Weights of a small contrastive image-text model: batches of 512, trained on single toy objects rendered from many sides on busy backdrops.
Rows from block 5 of the image encoder of a small contrastive image-text model, named by matrix and row number. Rows with one number belong to one neuron. Each number is 128 + 32 x the weight over its row's rms, rounded and kept within 0 to 255. All counts start at 0.
Before each neuron's rows are labels from the 100 images, of 14848, where the neuron reaches its highest value: "lies over" is the class under the peak; "strongest on" is what is common among them. Only what is clearly more common there than usual is listed. The data: single toy objects rendered from many sides on busy backdrops.
# fc1: MLP up (encoder.blocks.5.mlp.fc1.weight, 768x192), inputs 0-95
# fc2: MLP down (encoder.blocks.5.mlp.fc2.weight, 192x768, transposed), outputs 0-95

lies over: part in the main colour
strongest on: striped
fc1.167 [ 93  85 102 158 115 114  96 120  96 138 140 114 124 115 151 141  90 178  96 156 157 144 140 134 127 105  97  97 125  88 167 143 115 113 134  88  78  98 134 115 105 115  76  71 173 128  76 108 104  56 139 140 104 161  88 117 138 114 114 120 112  96 124  82 130 113 170 168 110 128 113 143 120 127 127  72 153 154 112 220 103 100 166 211 147  97  85 141 168 105 109 103 122 182  93 109]
fc2.167 [ 78 167 143 209 164 151 144 161 147  96 141 141 106 103  80 155  92  89 117 164 145  65 111  85 122 137 111 147 119  80 128 101 145 143 126  88 121 120 162 159  93  92 126 170  85 114 128 121  89 152 150 143 149 119 113 162 104  73 150  86 130 130 143 100 145 193 148 121 123 145 118 171 141 145 143 115 186 108 175 195 129 121  99 167 163 142  99 150 157  64  93 167 192 160 112 135]

lies over: white part
strongest on: bottle; car
fc1.101 [124 134 183 184 119 147  69 116 175 115 165 116 172 143  93 109 112 102 176 144 138 122 130 118 145 128 175  98 162 149 176 144  88 134 138 101 190 127 132 115 136 150 127 247 127 144 114 112 125 114  87 130 103 162 138 114 129 111 129 149 136 126 206 208 129 129  82 146 188 140 142 152 156 166 105 138 120 124 149 117  64 140 142 108 158 118  83 168 136 138  91  55  71  94 121 179]
fc2.101 [146 112 171 111  85 160 132 104 174 100 179 131 135 178 115 114 156 154  93 115 114  97 113 115 129 153 161  80 172 152 134 106 190 106  96  93 179 111 184 173 144 149 127 138 116 124 158 122 100 116  89  87 107 149  90 130 142 134 108 130 105 145 149 115 149 144  88 171 120 130 143 144 207 118  70 149 124 128 190 123  86 192  94 167 128 186  93 131 191  71  95 105  86  97 136 118]

lies over: part in the second colour
strongest on: rocket
fc1.108 [137  84 111 133  79 134 129 123 105 186  79 132 152 190 148 126  99 182 122 139 115 174 120 117  91 129 153  91 132 200 115 110 127 136 145 176 128  84 116 107 169 173  71 103 134 171 128 136 130 159 100 173 182 102 151 139 180 126 193 119 122 113 141 126  72  61 117 159 154 179 115 105 171 117 150  98 109 187 123  66 103 119 114 116 140 136 101 111 132  80 104 118 179  77  98 145]
fc2.108 [ 96  61 136 164 145 175  90  93 121 156 125 145  97 128 116 134 187 117 154 169 137 126 178 134  91 121 160  66 124 180 199 113  54 174 156 139 136 173  68 104  98 141 179 104 110 104  99 161 177 103 135 167 135 140  99 158 116 214 165 115 117 100  53 112 123 114 108 136 161  45 101 124  94 123 159 106 137  93 136 183 101 157 114  98 167 139 137  96 174 117 147  36 119 130  36 135]

lies over: dark part
strongest on: hammer
fc1.276 [143  70 104 178 146 149 150  99 119 148 108 102 154 143 145 151 232 151 110 182 110 181 131 156 118 162 105 167 178 136 190 148 124 141 135 154 168 145 141 133 165 111 117 123 122 118 130 122 121 173 121 120 152 122  91 133 111 162 110 168  75 131 101 186 164 149 129 124 142  79 158 125  30 113 182  94  61 112 148  55 126 121 151 158 148 125 128 150 120  94 156 105 131  85 127 111]
fc2.276 [174 176 170  67  63  83 117 133  92 134 156 109 119 146 130 128 129 107 147 121 128  96 158 125 111  92  85  62 127 157 146 150 191 133  87 138 164 163 107 117 147 126 181 123 175  76 159  84  95 144 177 156 121 190 140 139 119 144 160 127 157 155 142 131 127 142 127  94 127  92 161 101 171 168 110  78 148 180 149 133 131 104 164  65  94 126 123  94 133  98 128 105  97  69  95 132]

lies over: part in the second colour
strongest on: rocket
fc1.626 [111 114 108  79 159 142 145 120  97 176 131 123 154  59 138 100 128 143 166 122  84 144  98 132 167 104 148  90 143  91 184  61  36 148  86 126 114 127  88 127 175 126 100 131 119  75 142 104 116 152 115 174 116 148 150 113 131 152  85  83  78 138 143  98 157 110  73 131 132 182 106 127 113 130 126 118  91 107 148 148  94 176 124 120 168 168 100 149 164  71 127 112 172 104 112 128]
fc2.626 [111 134 114 164 130 125 104 108 122  83  99  66  85  92 115 150 170 171  94 122  44 147 154 164  85 141 134 131 148 140 208 201 109 163  61 137  93 112 129 159 136 150 184 128 154 145 154 147  83  96 110 130 119 110  96 132 108 110 126 199 116 173  86  71 165  98 132  72 143 125  62 182 163  94  73  94 153  91 146 139 140 152 129 106 155  90 118  86 115 154 137 126 103 150 149  31]

lies over: brown part
strongest on: ice cream
fc1.563 [ 91 139 107 124 109 105 126 112 103 133 126 138 157  95 169 152 132 162 156 157  98  72 113 119 133 176 167 117 134 115 146  99 109 130  69 126 123 195 143 111 163  94 160  88 134 139 150 110 100  96 155 129 177  94  94 125 180  15 135 108 161  52 119 123 116 119  99 130 158 156 101  81  72 143 143  47 172 161 179  77 100 170 142 215  99 105  74 130 137 101 118 153 106 171  68 131]
fc2.563 [116 210 139 106 134 115  93 111  68 155 102 114  90 160 143 148 107 126 117 107 131 116 138 153 135 144 126 144 135 116 143  89  77  72  96 107 205 107  90 119 138 107 174 138 190 132 203  42 116 152  92 228 150 141 163 177 127 116 119  96 123  87  69 122  93 129 124 100 110  80 158 160 109 102  98 169 151 128  94 146 113 147 110 186 152 153 162 136 118 133 142 126 113 116 149 106]

lies over: part in the main colour
strongest on: checkered
fc1.172 [132  98 180 107 150 133 147 101 156 141 136 147 120 127 157  63 101  84 111 135 101  91 105 149  77 194 170 133 156 150 152 171 126 137 162 106 132 164 156 160 106 124 136 117 135 135 163 115 155 144  91 154  89 106 117 196 128 107 127 181 107 111 120 135  64 128 157 101  99 142 103 174 156 108 113 175 112 133 164 151 125 103 133 160  78 174  99  75  99 129 173 112 140 115 112 133]
fc2.172 [163 123  63  85 161 147  88 137  82 148 146 140 140 146 165 140  93 138  94 139  69 140 118 123 166  81 152 107 166 140  99 104 120 161 199 124 133 171 159 140 105  95 119 132 125 108 138 123 117 127 151 160 150 139  83 144 197 190  96 120 159 109 112 153 122 135 158  81 135 132  95 120 170 101 109 124  89 103 119  35 123 161 118  91 139 144  58 119 121 122  81 131 123 177 181 146]

lies over: part in the main colour
strongest on: barrel
fc1.646 [126 231 142 155 145 184  78 158 167 146 109 122 126 124 130 120  95  92 198 157 135 100 126 104 135 120 116  72 138 166 188 170 119 106 139 177 168 159 154 138 160 148 186 156 152  87 107 162 138 114 120 139 162  83 152 145 154  98 141 140 108 134 145 132 149 105 109  92 173 146 170 190  99 138 145 185 132 151  96 161 222 101 120 123 120  96  92  73 149  73 157 104 106 123 162 100]
fc2.646 [144 135 149  77 113  64 184 128  94 102 149 167 165 161 127 174 150  86 129 146 139 115 174 103 184 125 179 104 127 133 130 180 174 101 206  97  98 113 104 105  96  83 117 129  80 152  76  96  83 152  57  86 155 162  98  95 155 128 160 207 138  83 100 136  87 130 149 111  99  78 108 161 172 210  95 110 133 202 157 106 122 128  55 163 141 106  86 120 116 130 108 158 161  99  88 114]

lies over: part in the main colour
strongest on: purple
fc1.625 [136 108 150 188  69  97 168 104 116 102 141  95  93  66  79 137 183 142 143 162 129 100 174 112 123 119 131  70  79 109 127 217  99  93 133 103 141  91 164  91 119  97 151 172 148  86 121  91 124 119 149  89 122 189 129 170 146 121 156 150 139 120 127 177  44 179 124 100  94 132 178 127  81 106 133  65 125  66  79  81 106 122  68 128 128 135 115 197 151  86 159 122 145 109 164 153]
fc2.625 [114  99 133  79 145  88 180 155 135 156 148 108 144 112 138 174 117 119 141 102 106 115 130  88  74 118  94 176 195  58 182 180 151 130 146 180  88 145 118 137 133 134 149 150 156  69 128 139 135 160 104 122 158  77 178  59  81 185 134  70 133 141 155 149 171 116 129 174 124 123  83 164 145 133 160  81 120 129 161 179 109 122 162  96 171 104 112  62 169 108  68 171 165 105  86 112]

lies over: part in the main colour
strongest on: orange
fc1.371 [114  95 133 126 110 126 210 128 119 154 123 124 146 174 114 147 160 152 186 140  39 126 126 144 126 130 142 140 104 116 150 131 142 118  79 107 157 135 153  91 107 123 123 127 119 151 120 133 133 142 129 143  95 125 127 144  55 116 127 115 155 150 102 112 125 133 134 109 130 112  74 119 107  91  64 119 116 148 143 147 102  83 140 155  93  79 120 153 107  75 167 124 128 174 150 100]
fc2.371 [111 138  76 115  58  73 129  94 182 111 137 119 141 116 102  94  90 136 204 127 108 138  91 111 169 144 140  92 125 122 127 134 150 160  68 152 127 192  82 119 168 177  79 142 121 154 141 102 121  99 110 151  41 137 107 106  80  88  62 158 115 120 114 110 153  87 148 140 123 105  97 109 132  95  64 147  89 127 197  93 151  79 155 157 159 128  47 174 136 138 161 122 115 161 106 167]

lies over: part in the main colour
strongest on: dog
fc1.402 [150 163 150 103 102  70 102 155  93 134  99 146 138 151 172 134 134 105 100 135 154 113 170 156 124 133 165 145 144 116 164  92 147  96 115  71 153 113 117 113 110 123 102  88 141 125 104 115 116 128  66 139  84 128  90 157 127  80 101 121  73 155  98 142  91 170 127  91 146 106 120  95 117  88 153 110 147 188 177 138 145 117 160 201 127 102  64 116  80 184 106 129 123 120 146 186]
fc2.402 [ 86 144 155 107 179 144 145 178 140 104 100 121 111 103  92 140 132 119 171  76 148 119 210 148 120 124  50 130 135 150 139 182  82 154 141 145 117  98 140 143 167  87 107 152 137  58  72  54  54  95 133 119 136  48 124 131  93 119 150 149 148 142 143 181 118 174 130 148 133 145 131  98 116 113 103 116 185 136 113 201 150 144 155  60 148 132 123 121 128 153 154  69 111 166 155 138]

lies over: white part
strongest on: bottle
fc1.375 [176  53 102 165 150 122 108 122 168 123 157 110 123 148 162 128 137 139 148 162 103 123  67 124 141 183 130 118 221 191 105 159  95  93 132 144 141 157 194 166 133 143  89 139 144 108 153  91 107 115 110 132  48 121 201 144 127  77 112 130 105  92 170 157 187 128  66 113 187  79  67 138 188 167 152 188  73 133 128 160 117 139 119 148  95 109 121 162 129 104  87 109 107 103  78 154]
fc2.375 [123  88 222 134 161 105 161 147 196 133 171 113 157 179 100  61 107 149 118 134  91 134  86 148 116 140 180  88 172 116 147  94 152 164 105 126 174  95 149 195 139  49 105 119 195 159 115 153 114 136 101  83 107 118  95 134 133  83 132 132 166 155  99 119 116 126 114 150  96 144 121  89 106 145 126  93 102  73 140 113 122 214 142 168 192 206  86 170 140 138 151  98  94  76 146 147]

lies over: part in the main colour
strongest on: striped
fc1.565 [109 138 153 144  77 142 126 183 153 127 129 129  85 176 131 160 141 106 145 114 150 105 166 140  98 143 127 179  93 128 170 130 133  95 134 147 106 140  94 171 122 142 124 175 103 123 139 197 143 132  93  92 148  99 204 119 144 108 129  90 130 121 128 170  53 102 127 105 117 152  32 123 115 124 106 130 143  88 144 167 171 169 123 155 185  92 118 148 152  73 106 183 122 131 172 146]
fc2.565 [126 110 137  95 182 101 153  95  98 126 140 166 135 170 143 120 132 147 125 123 168 157  58 128 123 174 148 160  91 145 184  86 153  78 101 184  73 129 112 109  97 148 122 102  63 148 132 101 162 150 144 105 171 107 135 134 107 152 110 129 164 136 137 113 136 127  83 151  99 149  86  98 145  82 110 103  83 164 165 175 109 143  83 115 157 112 115 204 117 118  82 185  97 112  65 194]

lies over: part in the main colour
strongest on: pine; ice cream
fc1.667 [111 173  85 119 114 101  66 116 158 138 132 126 150 119 136 176 129 151 107 159 124 173 134 166 113 111 196 102 154 145  94 148  87 143 122 130 148 146 140 179 157 166 102 148 164 157 111 123 104 145 104 106 160 105 125 156 168 167  98 208 118 125  75 190 155 152 145 163 147 112 114  61  82  41 123 127 120 126 161  86 129 101 216 116 131  79  81 146 150  54 109 104 164 133  79 120]
fc2.667 [146 123 175 149  81 168 162 126  74 149 157 108 145 132 126 103 143  95  97 158 118  63 123 131 132 133 121 149 118 165  67  65  87 128 128 139 122 210  89 120  88 115 201  69 150 124 150 113 118  72 154 177 122 133 147  81 103 131 127 109 123 141  94 116 127 141  49 128  89 154 169 126 105 180  69 114  80 131 150 143 168  86  89 168 110 128 166 154 164 130 159  54 119 119  77 113]

lies over: part in the main colour
strongest on: striped
fc1.452 [133 112 133 161 187 149 112 124 137 163 132  71 107 112  77 171 117 164 126 152 141  83 133 131  77 139  99 144  98 148 195 143 206 107 128 103 167 112 148  92 183 162  90 156 142  84 141 207 139  85 150 122 126 110 101 143 119 193 160 119 131 109 162  95 153 112 156 107 158 148 123 143 165 134 118 110 154  86  75 203 133 135 109 109 117 167  78 199  91 136  71 149 150 121 134 201]
fc2.452 [176  87 131 136 155 146 131 117  74 189 135 113 144 130 129 156 116  96 204 150 134 144 133 161 105 154 174 124 126 114 160 123 130  86 106  63 146  99 103 126  48 151 103 147  53 135 158 185 120 158 133 186 176 155  93 141 101  72  90 185 137 158  95 157  91 177 115 174  89 136 154 101 147 121  98  60 147 144 177 164 104 160 170 170 130 131  68  99 129 156 123 141 103 162 163 134]

lies over: part in the main colour
strongest on: striped
fc1.752 [ 78 129 134  97 137  90 163 140 148 125 119 140 161 108  78 104 190 147 152  98 124 127 156  84 144 130 150 127 138 118 103 135 184 147 129 119  83 146 163 136  94 184 109 148 126 124 115 180  92 116 137  96 103  95 143 147 101 157  53 134 129 108 119 188  83 158 129 104  85 209 189 160 150 136 101 151 163 114 117 193 140 172 140 111 117 165 122 121 158  59 139 113 115  67 170 158]
fc2.752 [142 146 127 122 145 105  84 107 107  73  88 151 131 143  71 155 117 140 142 186  96  77  95 125 190 151 130 134 116  95 162 119 129 112  77 134 107 141  82 194 145 126 149 155  99 119 134 195 141 161 131 145 110 123 187 116  85 140 151 158 151 122  94 127 131  87 122 160 154 144 128 141 137 115 113 175 161 150 117 162 150 124 139 240 117 126 177 157 105 127 130  99 148 134 129 133]

lies over: part in the main colour
strongest on: teal
fc1.748 [111 120 104 146 133 130 102 137  94 122 122 105  72 170 111 101 147  96 167 119 150 114 136  81  90  89  80  76 166 100 120  96  89 141 135 182 145 141 127 118 117 130 102 119 147 147 119 123 135 119 150 154  69 110 157  77 175 142 204 212 177 188  70  79 138 122 134 168  91 169 116 139 117 138 112  67 152  29 100 121 143 123 128  96 141  52 165 128 111 124 111 168 119  79 100 140]
fc2.748 [195 121  96 138 126 195 128 137 127 128 100 119 146 116  92  91 151 137 177 216 148 155  30 117  97 172 172 117 145 129 157 143 125 132 157  82 164 119 107  92 126 156 152 115 114 115  75 121 124  95 142 144 147 109 137 154  71 145 133  52  94 116 147 113 156  77  85 139  83 103 171 128 159 141  58 111 179 136 140 133 162 117  83 168  82 177 153  67  82  98 119  77 140  88 142 117]